python train.py --arch="wavenet" --model="multi-label audio tagger" --dataset="melodies that start on their tonic, played by one synthesised instrument" --train_examples=26041 --noise_aug=0.002 --time_shift_ms=100 --n_mels=40 --hop_length=160 --input="log_mel" --spec_augment=true --win_length=512 --norm="groupnorm" --weight_standardization=false --depths=[18] --kernel_size=3 --stem="single" --widths=[320] --num_labels=50 --mixing="mixup" --init="kaiming_normal" --residual_init="none" --optimizer="adamw" --lr=0.0031 --beta1=0.85 --beta2=0.95 --eps=1e-06 --grad_clip=0.5 --l1_shrink=0.01 --steps=19800 --batch_size=96 --epochs=73.0 --lr_schedule="cosine" --final_lr_fraction=0 --warmup_steps=590 --weight_decay=0.02
Rows from block 5, named by matrix and row number. Rows with one number belong to one channel. Each number is 50 + 15 x the weight over its row's rms, rounded and kept within 0 to 99. All counts start at 0. After the name is the row's rms in percent of the matrix's.
# filt: filter width-3 conv (model.blocks.5.filt.weight, 320x320x3), inputs 252-287, a 3 kernel for each
# gate: gate width-3 conv (model.blocks.5.gate.weight, 320x320x3), inputs 252-287, a 3 kernel for each
filt.184 107:53 50 49 51 41 50 52 28 48 51 51 50 50 50 57 52 52 52 51 52 60 55 56 54 51 50 50 40 45 44 47 44 42 42 46 48 50 50 50 51 50 50 50 50 51 34 05 30 51 50 49 45 39 33 42 33 45 52 51 50 50 50 50 49 41 37 33 21 32 35 02 42 49 50 48 47 50 51 52 49 49 47 49 48 34 47 51 46 18 51 51 52 50 51 58 77 56 56 55 52 54 69 32 14 23 33 00 32
filt.185 094:53 48 49 50 53 51 49 19 48 51 50 49 48 47 45 42 35 49 56 52 70 50 51 50 50 51 51 35 26 51 50 37 45 51 39 51 50 50 53 34 27 49 46 50 46 38 50 56 52 51 52 21 19 49 35 50 37 49 50 49 49 39 50 49 52 47 44 49 49 00 17 33 50 25 49 39 49 51 42 51 50 55 53 54 38 48 49 45 50 50 44 50 57 20 30 50 51 49 49 50 45 44 52 49 50 52 67 50
filt.186 101:46 60 66 43 47 47 50 50 50 58 66 70 64 61 64 48 48 45 61 58 64 45 55 50 46 51 52 68 56 55 65 04 53 53 52 54 53 51 51 50 73 62 59 59 59 52 52 58 59 50 53 50 51 51 54 29 53 50 50 58 43 51 40 58 56 63 57 63 69 52 50 50 50 50 51 48 50 50 47 55 54 50 48 50 35 38 29 50 50 50 50 52 51 60 72 66 34 43 43 45 49 49 60 37 59 57 50 53
filt.187 113:41 51 52 51 45 49 59 51 48 53 52 58 37 35 43 38 48 38 46 39 37 43 50 50 48 70 62 53 54 52 50 50 48 50 47 50 50 47 43 42 49 51 39 28 27 54 51 52 51 50 51 51 50 51 00 00 03 39 32 50 53 53 50 49 49 49 51 50 53 50 48 47 14 13 39 39 50 44 53 51 52 44 44 40 53 64 50 34 32 29 54 52 52 38 28 30 51 51 50 50 50 50 73 72 72 68 51 53
filt.188 098:50 19 22 60 56 61 50 99 92 52 51 51 49 42 50 20 31 49 43 45 45 32 40 39 41 48 50 50 51 49 47 45 48 45 45 44 51 54 56 50 50 51 47 49 49 64 54 74 29 39 50 49 50 50 43 36 47 54 51 53 51 94 81 43 09 50 49 23 29 17 31 33 26 33 42 16 49 49 48 31 42 49 50 62 50 59 52 49 50 50 48 49 48 76 73 62 45 49 48 50 51 51 45 27 28 53 53 51
filt.189 095:64 50 53 48 50 49 49 50 42 99 99 75 50 71 50 55 52 44 49 50 50 74 55 52 55 53 54 50 52 49 87 81 74 49 49 49 99 99 81 55 54 53 44 51 50 45 42 40 50 50 38 78 70 56 60 63 50 49 45 46 44 38 45 47 48 48 55 51 50 50 54 50 44 40 28 49 47 40 47 46 50 70 55 50 45 44 43 49 50 48 67 50 51 45 50 49 55 66 50 52 53 51 73 76 57 52 56 49
filt.190 092:56 52 49 50 51 49 78 62 51 51 53 50 52 52 44 57 48 46 40 52 40 50 51 49 50 50 48 49 50 51 49 99 49 53 57 50 75 68 63 66 42 50 50 49 44 46 51 53 50 50 46 52 50 50 49 50 42 52 55 50 95 62 75 52 52 48 52 52 50 50 32 42 56 53 49 52 49 33 50 50 50 46 65 45 73 60 63 50 50 44 65 55 50 59 42 50 51 51 47 71 54 53 26 52 40 51 53 49
filt.191 112:55 63 59 54 51 51 35 05 27 67 63 63 75 81 58 50 42 47 54 30 32 50 50 50 45 00 51 61 66 49 51 47 25 50 44 43 52 50 50 50 50 59 55 50 49 65 52 51 60 49 49 50 50 51 50 50 46 54 64 53 51 28 31 68 92 51 98 99 99 71 64 54 50 44 45 52 49 50 68 56 56 54 50 43 70 58 54 50 50 50 60 51 50 72 68 56 71 73 77 51 51 53 65 67 56 58 62 50
filt.192 099:45 58 81 52 54 50 56 57 49 48 50 57 50 49 53 72 75 64 36 19 47 51 52 51 48 52 52 27 11 48 41 22 49 49 51 51 44 44 43 52 69 86 51 51 51 34 51 53 44 50 52 52 72 83 51 52 51 48 52 55 50 49 46 47 49 50 43 52 62 51 56 51 53 52 54 53 66 53 37 50 53 52 43 51 58 53 45 51 53 50 40 43 41 50 50 53 50 50 50 51 54 53 64 56 73 55 52 48
filt.193 102:50 49 48 50 48 48 76 75 49 49 50 52 46 45 47 52 53 50 51 49 50 51 51 51 47 37 50 47 50 48 50 50 48 44 46 46 49 50 50 50 49 56 50 51 51 41 38 30 52 53 50 37 33 36 50 50 48 26 14 30 48 50 50 50 51 51 45 46 47 49 48 45 37 45 51 51 52 51 46 47 49 51 51 51 33 29 35 50 47 38 50 50 49 48 51 53 43 36 39 46 40 43 51 43 48 38 23 29
filt.194 096:55 53 53 50 50 50 45 49 23 61 51 51 49 48 40 41 30 25 29 12 09 50 41 51 36 31 19 50 49 55 28 36 37 51 19 35 45 40 23 59 11 54 43 44 41 54 54 57 54 52 56 54 00 46 50 48 47 46 49 50 37 18 15 48 54 50 55 52 64 52 50 55 47 26 37 47 51 50 56 53 59 48 50 41 45 45 51 43 43 39 46 38 49 53 48 47 56 51 59 53 50 46 49 50 51 45 44 38
filt.195 101:52 56 50 48 27 50 40 37 49 39 50 44 51 51 49 60 60 75 18 00 36 64 68 63 44 51 49 49 54 50 36 09 29 66 60 57 27 44 45 52 50 61 54 32 51 56 65 63 60 64 58 51 48 48 40 11 51 54 52 50 49 50 50 50 51 48 53 60 55 75 60 72 67 70 64 68 58 64 68 77 70 51 30 43 57 80 50 46 00 51 50 52 47 50 44 46 47 62 62 51 33 32 48 51 47 45 38 26
filt.196 101:35 49 50 46 38 37 51 51 50 43 50 49 42 46 48 56 51 50 48 49 49 53 50 50 50 54 70 75 82 51 51 50 51 54 49 51 50 46 37 51 55 51 50 50 50 78 80 50 50 49 50 59 83 71 50 47 50 44 70 73 52 50 50 49 50 54 52 64 50 99 84 75 53 50 51 54 49 50 61 69 63 48 47 48 64 50 50 46 39 37 45 40 25 77 68 50 55 52 66 49 49 48 48 70 77 58 77 71
filt.197 105:67 52 50 51 65 62 73 99 71 51 51 50 55 56 55 64 66 62 51 58 63 55 73 58 38 17 50 50 49 52 51 42 52 50 56 58 50 51 51 48 49 47 69 69 56 35 36 50 50 51 52 39 11 35 51 53 59 71 53 52 50 73 60 58 51 61 51 47 49 54 61 50 49 50 57 49 57 58 53 53 50 49 51 53 49 61 52 50 58 51 50 64 56 50 75 51 48 43 16 78 96 56 50 34 44 59 62 57
filt.198 102:51 50 50 50 50 50 59 77 61 54 52 50 48 42 43 55 63 60 47 46 48 57 50 56 62 95 64 50 38 43 61 56 64 50 48 49 45 43 46 63 62 45 45 50 50 57 54 51 55 52 56 97 99 73 50 60 54 50 52 50 50 45 49 50 49 51 51 49 44 59 57 57 53 53 52 62 69 50 51 48 50 48 42 48 42 34 38 46 50 50 48 42 48 37 39 38 51 50 47 50 50 50 50 51 53 55 53 55
filt.199 096:51 49 49 53 55 59 50 43 49 41 18 43 49 48 52 59 60 50 50 52 62 40 25 46 54 52 50 50 34 36 48 50 49 50 50 50 50 51 51 50 40 50 30 53 39 47 48 46 50 50 50 48 38 48 42 48 38 50 48 60 50 49 50 48 50 50 42 37 47 00 15 04 45 46 49 39 51 41 42 17 40 57 62 53 41 50 50 21 51 25 50 49 50 52 51 53 34 29 36 51 54 55 46 64 48 30 50 45
filt.200 102:58 54 51 54 51 50 49 34 49 49 54 48 50 50 51 34 15 55 51 42 44 44 44 43 49 45 46 47 00 11 50 50 50 52 51 50 49 42 49 56 50 50 47 49 51 48 30 29 80 52 51 49 49 41 49 49 49 23 09 32 49 11 34 49 50 33 48 44 41 23 27 43 50 27 44 33 02 52 38 45 34 57 50 49 49 32 41 23 19 50 53 41 49 37 43 51 43 45 44 49 25 49 45 38 43 33 18 30
filt.201 091:57 74 50 43 39 46 55 55 50 54 97 49 50 51 50 58 52 59 32 50 50 49 50 50 56 72 53 73 99 97 41 62 65 45 50 55 99 99 60 83 97 52 50 42 51 53 70 50 50 50 50 99 99 54 44 47 61 50 51 54 70 97 63 44 42 56 48 48 48 49 47 50 50 50 51 52 48 50 67 84 51 47 48 55 51 66 53 49 47 59 79 99 50 58 50 52 66 82 50 68 50 59 51 69 69 50 50 61
filt.202 101:48 80 55 46 50 50 50 67 68 53 99 53 57 56 51 61 54 53 34 51 51 50 60 52 51 54 64 45 64 45 59 59 75 50 57 51 50 76 65 64 97 67 51 37 46 45 86 49 47 54 49 77 99 89 54 54 70 60 64 52 26 50 50 50 57 50 52 71 50 49 48 49 51 67 50 42 49 44 49 99 48 50 52 56 34 47 40 48 50 43 47 92 50 48 49 39 48 54 51 50 50 49 70 64 84 50 54 65
filt.203 106:58 54 36 46 38 44 45 42 49 56 50 44 50 51 60 01 02 07 47 21 51 51 00 00 77 80 65 49 50 40 34 40 37 06 00 06 00 00 09 57 56 49 50 60 72 54 57 53 58 56 51 56 50 50 20 50 50 50 60 57 44 09 41 51 62 52 52 54 43 50 50 50 10 00 27 55 50 52 58 37 18 33 47 47 51 51 50 47 46 50 20 00 00 50 51 62 91 90 62 52 53 59 54 69 53 48 72 56
filt.204 108:30 45 45 50 49 49 51 30 39 50 66 60 41 50 49 50 51 50 54 52 56 46 34 37 50 52 51 63 70 65 29 00 42 54 55 54 49 50 50 42 48 46 50 50 50 56 54 53 50 54 50 50 51 57 09 00 35 38 45 46 81 64 61 41 48 37 43 59 61 50 52 52 32 09 22 56 62 68 50 51 46 51 49 52 86 75 63 50 51 53 66 55 50 53 66 52 92 99 99 49 50 50 44 61 90 48 49 49
filt.205 100:40 66 47 56 48 58 49 52 50 49 50 48 50 50 52 41 36 36 49 33 47 50 50 53 49 48 48 49 48 38 83 50 50 51 51 50 47 39 43 39 64 47 60 57 66 53 59 49 49 46 47 50 87 48 70 54 63 47 48 52 36 40 20 52 47 54 48 63 49 49 53 56 50 37 31 49 37 50 50 63 54 44 45 49 49 50 50 45 50 63 45 43 44 47 48 58 51 68 55 38 47 67 68 56 78 68 65 78
filt.206 104:55 57 50 43 56 48 60 72 61 50 60 50 50 50 48 66 99 60 46 67 52 48 86 52 44 50 49 51 55 50 57 95 62 99 99 99 53 72 54 54 51 50 39 24 49 51 50 50 54 62 52 51 51 49 47 47 47 50 50 46 85 99 89 46 49 48 54 63 54 44 49 50 74 99 84 36 50 47 49 48 47 50 79 50 45 50 52 39 41 45 88 99 79 50 37 50 34 44 43 46 28 49 51 51 50 49 50 48
filt.207 095:61 49 49 50 50 50 49 46 50 51 57 50 49 50 48 68 72 50 51 53 48 50 50 51 71 59 53 60 90 45 52 50 47 46 44 40 74 89 51 52 52 62 53 67 50 56 50 50 53 59 41 54 54 61 57 54 50 48 49 49 48 48 46 52 66 50 52 50 49 53 65 55 50 50 50 49 50 46 50 49 49 48 49 33 53 50 49 51 63 51 48 49 42 50 55 49 51 50 44 48 56 49 99 84 55 54 54 49
filt.208 098:65 49 46 55 53 50 48 47 50 61 59 55 57 73 81 30 47 50 50 53 51 48 35 42 53 51 50 43 53 59 50 55 58 50 50 51 50 50 57 54 15 50 66 73 80 50 49 50 47 47 48 54 00 50 51 63 67 49 48 39 42 27 16 50 50 50 61 58 66 46 48 52 51 50 50 31 39 50 51 50 45 50 53 51 49 49 41 60 50 51 39 48 44 72 66 86 54 52 50 70 50 56 57 59 53 50 55 54
filt.209 113:48 49 49 48 50 51 33 32 36 49 49 48 51 51 47 47 47 49 62 54 54 61 54 55 50 55 61 50 48 44 51 54 54 51 50 50 49 49 49 45 50 50 72 89 71 45 46 39 55 50 50 50 50 50 59 75 74 45 44 50 21 03 26 51 65 60 50 50 49 55 55 57 45 37 51 60 51 69 55 53 52 58 50 50 28 06 27 76 76 62 50 49 49 51 53 49 66 67 66 48 49 45 49 49 45 44 34 35
filt.210 092:65 52 49 27 50 43 67 61 47 52 51 50 65 51 62 52 47 39 49 47 47 51 62 52 55 51 50 36 49 49 50 49 47 49 48 49 41 46 45 50 00 27 52 51 51 48 40 54 51 50 50 50 00 00 53 54 47 52 50 33 40 50 46 55 53 51 52 50 55 50 60 46 50 48 47 50 52 48 53 51 53 42 47 38 50 57 56 49 49 46 39 49 48 52 50 53 53 57 45 54 55 52 55 52 27 50 61 50
filt.211 103:50 29 50 50 51 50 50 58 53 61 53 57 50 50 58 51 46 51 27 41 24 46 51 50 37 26 43 45 50 50 46 49 50 46 49 51 47 49 48 50 50 53 55 68 52 48 50 49 35 46 50 51 42 51 50 50 50 27 22 32 33 51 27 47 43 46 50 50 52 51 64 55 06 14 20 51 53 51 49 51 50 49 50 48 50 50 33 59 63 56 44 51 45 99 99 99 67 63 52 50 47 50 50 46 48 53 52 45
filt.212 095:32 49 56 49 51 50 52 75 50 50 59 75 49 49 53 49 47 46 53 48 51 59 83 62 47 48 72 49 50 49 48 47 51 46 49 50 49 50 49 53 99 51 51 51 51 72 61 51 50 60 71 64 99 51 50 51 51 65 68 66 55 64 53 49 47 66 43 49 51 73 84 83 48 50 58 48 75 52 57 69 61 44 45 50 50 63 68 52 53 50 48 54 51 51 62 51 50 57 71 54 67 64 40 47 59 55 58 73
filt.213 097:51 54 50 52 52 51 50 50 49 50 50 46 56 61 62 47 43 51 52 49 49 51 23 38 49 51 52 40 47 49 50 54 51 56 51 50 50 49 49 63 50 50 51 50 51 52 50 49 47 49 42 50 48 49 51 51 51 50 50 48 51 45 44 50 49 50 56 53 49 53 50 51 56 53 52 52 13 16 50 32 27 51 50 49 51 49 50 53 49 50 50 48 49 60 47 44 45 24 33 57 50 57 49 87 63 50 58 69
filt.214 095:50 51 51 40 14 38 51 50 49 50 53 54 55 60 57 42 40 37 51 25 44 00 00 09 48 49 54 40 49 44 46 43 50 38 32 51 49 50 50 54 66 50 60 51 51 57 51 52 56 52 52 50 50 50 21 01 38 45 49 49 50 35 20 43 32 51 38 48 49 46 03 24 41 24 30 50 29 48 45 48 48 51 44 51 49 49 33 50 16 47 40 30 42 99 86 53 59 62 52 53 52 51 49 53 51 50 42 47
gate.184 099:69 59 54 39 45 50 47 50 50 60 51 49 50 50 51 62 56 57 47 39 47 52 50 49 60 53 54 60 52 54 55 50 51 50 46 50 50 49 47 63 99 95 44 50 48 66 53 56 99 61 73 66 73 49 50 45 50 49 50 50 48 50 55 66 56 59 85 56 58 71 63 50 50 44 50 55 51 51 59 48 43 52 58 62 53 52 54 28 46 30 51 40 51 49 50 50 55 54 55 43 51 52 80 60 63 39 39 44
gate.185 086:53 71 56 50 50 50 40 48 38 51 52 51 56 62 71 52 54 53 56 50 50 50 51 50 49 49 43 44 53 53 74 58 57 70 62 51 46 48 46 45 53 42 57 96 99 39 46 46 50 54 49 48 51 46 52 53 83 42 38 39 30 23 00 39 40 50 71 84 63 40 51 60 48 50 45 50 53 50 42 50 49 51 53 51 31 44 29 56 56 70 46 50 44 56 59 72 48 49 46 51 58 69 50 50 50 43 41 39
gate.186 099:56 50 49 51 50 49 50 46 39 50 49 49 56 53 50 23 36 42 51 57 48 64 51 49 53 52 50 15 47 48 46 53 00 55 53 50 29 40 31 49 44 52 49 48 49 52 59 50 53 56 50 48 45 50 35 45 37 96 54 48 48 47 35 50 58 49 54 50 49 85 94 99 50 56 50 54 79 81 50 48 48 48 50 48 50 53 49 44 45 47 49 50 42 37 43 49 68 54 57 50 50 69 41 51 00 56 61 52
gate.187 116:74 57 73 52 52 51 47 47 49 84 67 79 99 99 99 42 52 56 44 50 51 56 55 57 50 50 48 43 47 49 52 54 58 51 52 56 51 61 58 62 49 49 73 89 58 46 28 39 82 74 96 49 49 48 62 74 66 50 50 49 22 30 36 91 99 95 76 59 65 59 60 56 38 47 51 46 50 50 60 50 61 51 54 53 20 30 29 52 52 52 50 58 89 95 99 61 55 52 43 55 67 53 93 78 79 48 49 46
gate.188 124:07 00 00 52 50 49 58 52 54 27 19 00 41 25 21 43 44 52 54 50 50 53 41 50 51 50 45 11 18 43 57 54 50 54 45 50 50 45 50 36 36 32 54 51 50 42 46 43 40 24 32 44 35 30 58 54 50 18 00 00 53 51 51 08 00 00 00 00 00 57 50 50 59 55 54 52 45 49 41 31 46 50 36 46 50 50 50 57 51 50 50 41 51 28 04 41 50 50 50 40 21 33 39 28 04 55 48 41
gate.189 103:48 50 40 53 51 50 48 50 52 50 50 49 49 44 24 50 53 51 50 50 50 53 57 53 50 53 51 54 54 50 73 62 56 56 51 49 51 50 50 40 28 23 50 52 52 43 43 20 50 50 45 44 47 43 60 52 50 30 00 00 50 58 49 54 50 40 50 50 39 56 60 61 47 47 44 57 70 70 52 57 49 50 50 50 57 65 51 54 56 52 55 55 49 48 50 48 87 99 99 33 49 50 40 43 40 39 31 23
gate.190 094:54 60 50 49 46 43 47 51 60 50 77 47 57 65 55 48 47 50 49 51 51 50 50 49 51 50 51 10 20 46 20 48 50 52 50 50 00 22 22 59 50 13 50 50 51 50 50 50 49 55 50 64 50 25 51 50 50 62 60 57 50 51 51 49 49 50 48 49 50 63 70 69 64 53 60 47 50 50 54 50 48 14 49 39 51 49 56 48 49 50 44 44 45 50 52 50 89 78 61 69 71 63 49 61 50 64 64 57
gate.191 108:48 49 50 52 60 55 57 52 51 53 53 52 51 50 50 50 50 42 55 56 57 63 81 71 42 24 39 51 51 36 69 72 72 56 74 77 50 51 51 46 49 57 49 49 44 48 37 36 44 45 48 50 50 61 50 50 50 18 17 27 50 50 50 50 48 46 50 51 51 67 68 55 51 57 63 49 49 49 48 50 50 50 50 49 50 49 49 47 49 46 59 83 64 50 52 50 31 15 17 43 41 42 52 51 48 66 72 60
gate.192 104:68 59 51 59 52 58 50 47 50 75 81 49 74 71 50 52 54 56 99 80 71 70 56 59 51 69 47 54 54 50 55 58 51 52 52 47 55 57 51 57 48 50 51 50 48 60 50 50 50 50 50 61 50 52 55 54 52 86 88 68 50 50 49 63 99 83 74 89 54 60 62 60 54 55 54 52 53 55 59 51 53 51 53 50 57 52 52 52 51 51 63 53 56 48 47 44 32 35 19 50 50 50 77 99 57 79 99 59
gate.193 106:46 45 45 54 55 55 43 51 50 48 50 46 76 49 50 19 36 41 77 62 57 50 50 50 49 42 38 50 53 50 53 50 51 50 50 49 50 50 50 46 50 50 75 51 51 50 50 47 49 49 47 37 49 50 52 50 50 54 50 47 42 50 49 50 47 44 50 50 51 59 57 58 30 27 31 54 50 49 49 50 49 50 49 49 27 50 49 63 62 65 47 44 43 93 99 80 10 13 02 76 81 74 46 37 48 50 45 46
gate.194 093:39 51 50 52 50 52 51 75 52 37 51 35 44 33 44 59 68 50 49 49 50 46 48 34 36 42 49 50 51 22 48 22 39 43 45 24 52 52 11 51 80 52 45 00 30 49 48 29 47 49 39 35 53 51 37 00 13 47 47 46 44 55 48 50 37 19 48 50 33 32 23 18 46 48 34 53 50 19 48 56 36 50 51 51 32 46 40 46 26 41 50 56 37 54 50 51 12 19 15 49 51 51 51 46 53 41 38 50
gate.195 108:44 49 48 44 39 42 63 52 61 26 47 53 43 49 57 79 87 72 50 52 61 43 50 50 50 49 46 47 58 55 37 46 47 50 68 71 39 49 50 45 49 50 49 49 50 51 58 55 50 73 73 29 45 48 39 44 50 49 53 44 50 50 50 47 50 50 30 50 58 63 64 79 54 80 59 64 51 59 49 75 66 29 33 40 53 53 50 48 44 52 48 53 54 54 50 64 43 43 32 65 52 53 07 30 31 20 11 19
gate.196 102:56 53 48 48 50 50 54 56 59 65 53 49 55 54 50 63 55 56 49 49 47 50 48 49 62 50 54 49 38 46 53 69 56 61 51 50 51 50 51 72 64 47 48 52 51 48 41 47 59 46 47 69 58 49 50 52 55 23 06 28 50 39 41 48 49 49 55 49 45 99 99 71 48 47 49 84 59 57 49 33 39 50 51 50 47 37 46 50 51 51 49 35 43 50 50 49 57 51 59 50 53 54 60 85 68 50 51 58
gate.197 111:40 68 80 52 51 51 84 65 49 49 57 51 50 60 65 60 56 53 52 54 51 50 50 55 54 56 51 49 54 50 55 55 52 51 54 52 51 52 51 49 52 51 54 49 46 51 87 88 53 71 68 34 53 52 61 54 53 20 48 66 51 51 44 50 50 50 43 67 67 49 49 48 53 62 63 68 55 53 48 63 75 40 19 44 50 50 48 56 51 51 53 64 61 47 44 45 58 50 50 41 27 48 51 58 73 48 49 48
gate.198 111:47 50 50 50 50 49 58 66 51 67 90 54 49 56 52 50 55 49 50 54 50 50 50 44 39 44 45 29 47 47 36 50 48 64 79 59 44 49 46 50 54 51 51 50 46 46 50 50 53 63 53 47 51 52 28 29 31 50 50 49 48 50 50 46 47 44 48 51 50 50 50 50 47 50 49 50 54 50 50 50 50 51 51 50 44 49 49 43 38 35 50 64 50 51 58 47 43 44 41 50 50 48 45 50 49 50 51 50
gate.199 099:52 52 52 49 50 50 40 16 40 53 58 58 50 55 53 29 30 19 51 61 55 39 41 52 51 50 50 50 53 50 08 31 34 31 48 51 14 27 36 52 54 55 50 50 49 65 71 55 57 67 59 52 53 51 06 16 11 53 57 53 06 06 46 52 54 53 54 58 56 51 50 50 24 50 47 50 51 54 50 54 60 44 46 40 46 50 51 50 50 50 27 41 50 47 50 51 41 19 36 52 52 51 50 50 45 53 51 52
gate.200 089:51 51 20 50 50 52 41 46 50 53 52 39 46 41 47 50 49 41 50 49 50 52 50 57 51 51 34 55 47 17 51 27 24 50 47 50 28 17 20 42 44 02 61 55 79 50 44 20 50 50 52 46 35 00 50 25 50 50 30 50 39 48 50 51 33 53 51 50 36 78 70 98 50 46 46 50 50 55 53 51 51 36 28 44 52 51 53 50 49 50 39 38 38 51 47 48 51 51 38 50 50 50 51 51 18 48 32 49
gate.201 091:52 49 49 50 50 51 49 56 57 54 50 50 51 56 60 42 34 51 50 51 76 52 51 46 77 55 50 50 00 50 50 34 53 48 49 50 33 22 43 53 59 36 50 50 77 51 45 48 50 50 76 53 51 34 44 47 52 50 50 53 47 47 44 50 50 64 51 50 50 51 52 54 42 36 50 51 51 57 62 46 43 51 51 57 64 52 52 30 47 52 51 41 44 38 52 52 94 65 50 52 65 66 51 50 61 51 51 51
gate.202 111:52 54 53 33 28 47 60 53 58 51 51 57 51 68 81 56 51 51 50 50 52 51 44 52 51 61 58 51 51 51 51 53 51 55 51 53 45 47 49 49 50 53 50 72 63 49 49 49 78 76 67 38 49 44 42 52 51 38 27 34 32 09 26 48 50 49 50 49 50 52 51 51 43 40 43 50 50 50 50 48 51 35 46 46 47 32 42 45 44 46 54 50 52 52 59 57 50 50 50 52 52 50 50 54 50 39 43 40
gate.203 099:76 69 51 50 49 50 58 48 52 79 68 53 43 40 46 72 67 65 50 44 49 89 58 53 50 50 45 50 37 44 50 51 52 75 63 68 51 50 52 64 50 32 36 30 48 51 50 20 56 50 50 71 57 47 42 41 50 49 55 51 52 30 39 49 49 51 52 50 45 51 45 49 51 48 46 82 58 70 79 50 47 52 52 51 50 32 43 50 47 68 61 51 52 36 26 45 76 57 54 50 49 50 50 53 46 50 43 46
gate.204 109:50 58 67 27 39 48 48 45 49 46 48 44 49 49 47 50 56 54 50 48 48 51 58 52 50 48 51 88 99 60 51 63 51 52 52 49 49 61 54 44 44 48 44 08 25 66 65 50 55 50 52 46 46 56 49 50 49 62 69 60 51 48 50 57 58 56 55 61 49 50 51 50 45 52 50 50 50 47 50 84 89 50 49 48 48 50 47 50 43 49 62 99 80 42 46 36 51 52 51 52 52 51 74 91 56 72 86 51
gate.205 095:36 46 52 50 46 44 23 30 35 28 45 50 49 49 50 51 56 51 43 46 36 49 50 60 40 37 46 00 50 41 00 32 00 45 46 44 05 39 46 26 47 50 70 72 53 14 19 26 50 49 53 04 41 44 54 49 49 44 38 49 47 49 25 50 50 54 47 48 52 56 54 58 50 57 56 52 50 52 46 49 54 49 39 35 48 50 49 52 52 53 20 39 49 50 65 59 52 59 57 50 52 67 30 42 39 00 00 14
gate.206 121:50 45 38 55 52 54 60 59 62 72 50 50 47 48 48 61 80 59 50 50 50 72 61 60 50 48 44 53 50 51 50 50 51 51 50 51 50 50 50 50 50 39 45 48 49 48 31 43 49 47 47 51 50 50 54 53 53 33 24 00 58 58 59 49 50 50 50 41 50 58 62 68 51 52 60 64 77 65 63 51 51 48 49 49 85 76 66 50 50 50 71 59 61 45 48 48 64 60 52 47 49 49 50 49 50 50 46 38
gate.207 102:05 36 50 51 51 64 44 45 34 00 11 33 33 49 37 47 47 45 44 54 54 45 49 49 50 50 62 50 53 43 49 50 51 29 50 48 40 50 50 30 49 38 50 54 51 50 58 49 50 51 51 31 50 49 52 50 62 50 51 60 48 57 46 45 37 53 00 28 40 50 49 49 35 48 48 49 50 48 10 50 49 50 57 63 52 53 50 55 67 58 34 50 48 51 55 47 65 60 48 50 51 50 46 34 40 54 52 53
gate.208 095:49 38 46 50 50 55 48 51 58 29 30 21 16 38 36 37 50 50 30 49 43 50 47 50 69 62 49 00 50 50 08 54 44 29 47 43 00 21 28 50 43 49 51 50 50 48 50 50 50 52 52 50 50 49 24 45 35 50 36 46 50 52 57 31 48 49 06 22 25 60 71 81 20 45 45 51 50 51 51 49 49 42 50 50 53 66 74 50 50 50 16 49 50 45 35 42 99 88 70 51 50 50 46 53 28 53 51 45
gate.209 112:41 39 42 53 54 51 64 57 50 00 00 00 12 00 40 51 50 50 60 51 50 51 48 48 44 49 50 50 48 49 52 43 33 53 50 46 24 00 00 42 33 49 50 50 50 50 49 50 50 49 49 37 39 49 33 40 28 46 46 48 66 56 59 42 43 46 37 35 39 67 62 66 56 50 50 51 50 50 49 41 45 53 45 33 93 80 90 55 53 50 50 47 47 29 11 24 49 49 50 50 50 50 33 50 50 60 63 55
gate.210 099:36 50 64 52 47 32 30 44 37 35 50 61 50 67 72 34 50 51 51 50 51 32 48 35 43 43 50 49 50 50 47 49 58 42 50 51 49 47 44 30 84 57 72 49 49 42 40 45 50 50 50 29 55 53 51 50 64 49 44 46 33 50 39 51 46 49 50 50 54 35 40 41 46 51 51 41 47 48 35 45 50 51 51 54 33 43 27 50 50 50 35 48 41 50 79 46 37 43 44 49 46 43 49 47 74 44 17 38
gate.211 114:50 58 52 51 53 54 64 50 51 51 51 50 50 44 49 63 74 67 44 22 36 00 00 00 50 50 51 56 51 53 01 26 24 45 28 39 35 31 33 56 57 49 54 55 72 55 53 52 51 51 51 52 54 50 45 50 50 49 49 45 54 41 47 44 50 61 50 51 50 49 41 52 55 49 48 54 54 51 47 46 48 20 10 32 58 50 52 52 58 66 16 00 12 62 56 58 47 48 45 63 51 50 48 52 52 44 35 43
gate.212 091:57 57 54 48 20 41 31 42 44 10 24 24 52 52 54 51 50 54 50 49 47 50 50 43 50 50 47 51 51 51 49 47 11 50 51 53 11 05 00 50 50 49 53 49 64 51 51 46 81 54 52 48 51 41 57 41 50 53 51 58 41 46 44 54 49 54 55 52 57 46 44 61 55 58 57 50 50 50 57 60 55 51 48 50 47 49 48 50 45 55 51 50 35 55 45 57 36 45 44 47 50 71 60 56 54 50 49 54
gate.213 096:37 50 51 66 52 52 72 55 45 38 53 50 57 64 57 50 48 45 56 58 53 51 52 52 46 46 48 00 35 31 10 50 41 38 52 48 47 52 51 50 47 49 64 52 53 36 50 48 50 67 51 17 07 44 54 51 51 50 53 52 49 52 49 49 50 50 00 50 51 50 50 49 43 50 50 51 50 46 32 50 45 50 52 51 40 45 43 56 51 51 40 50 44 59 54 55 27 35 28 57 54 54 24 50 49 54 51 48
gate.214 100:48 50 57 50 50 50 34 45 41 42 48 48 23 19 19 55 58 62 28 31 30 47 48 47 49 46 44 70 68 70 49 51 51 46 50 50 45 47 39 45 47 47 42 34 42 50 53 50 72 65 55 52 64 59 44 46 46 48 44 45 49 49 37 50 49 51 50 55 52 96 64 55 47 48 52 62 56 54 58 68 49 55 51 50 50 47 33 51 51 51 49 51 49 34 18 33 71 62 55 52 40 39 53 47 47 55 42 30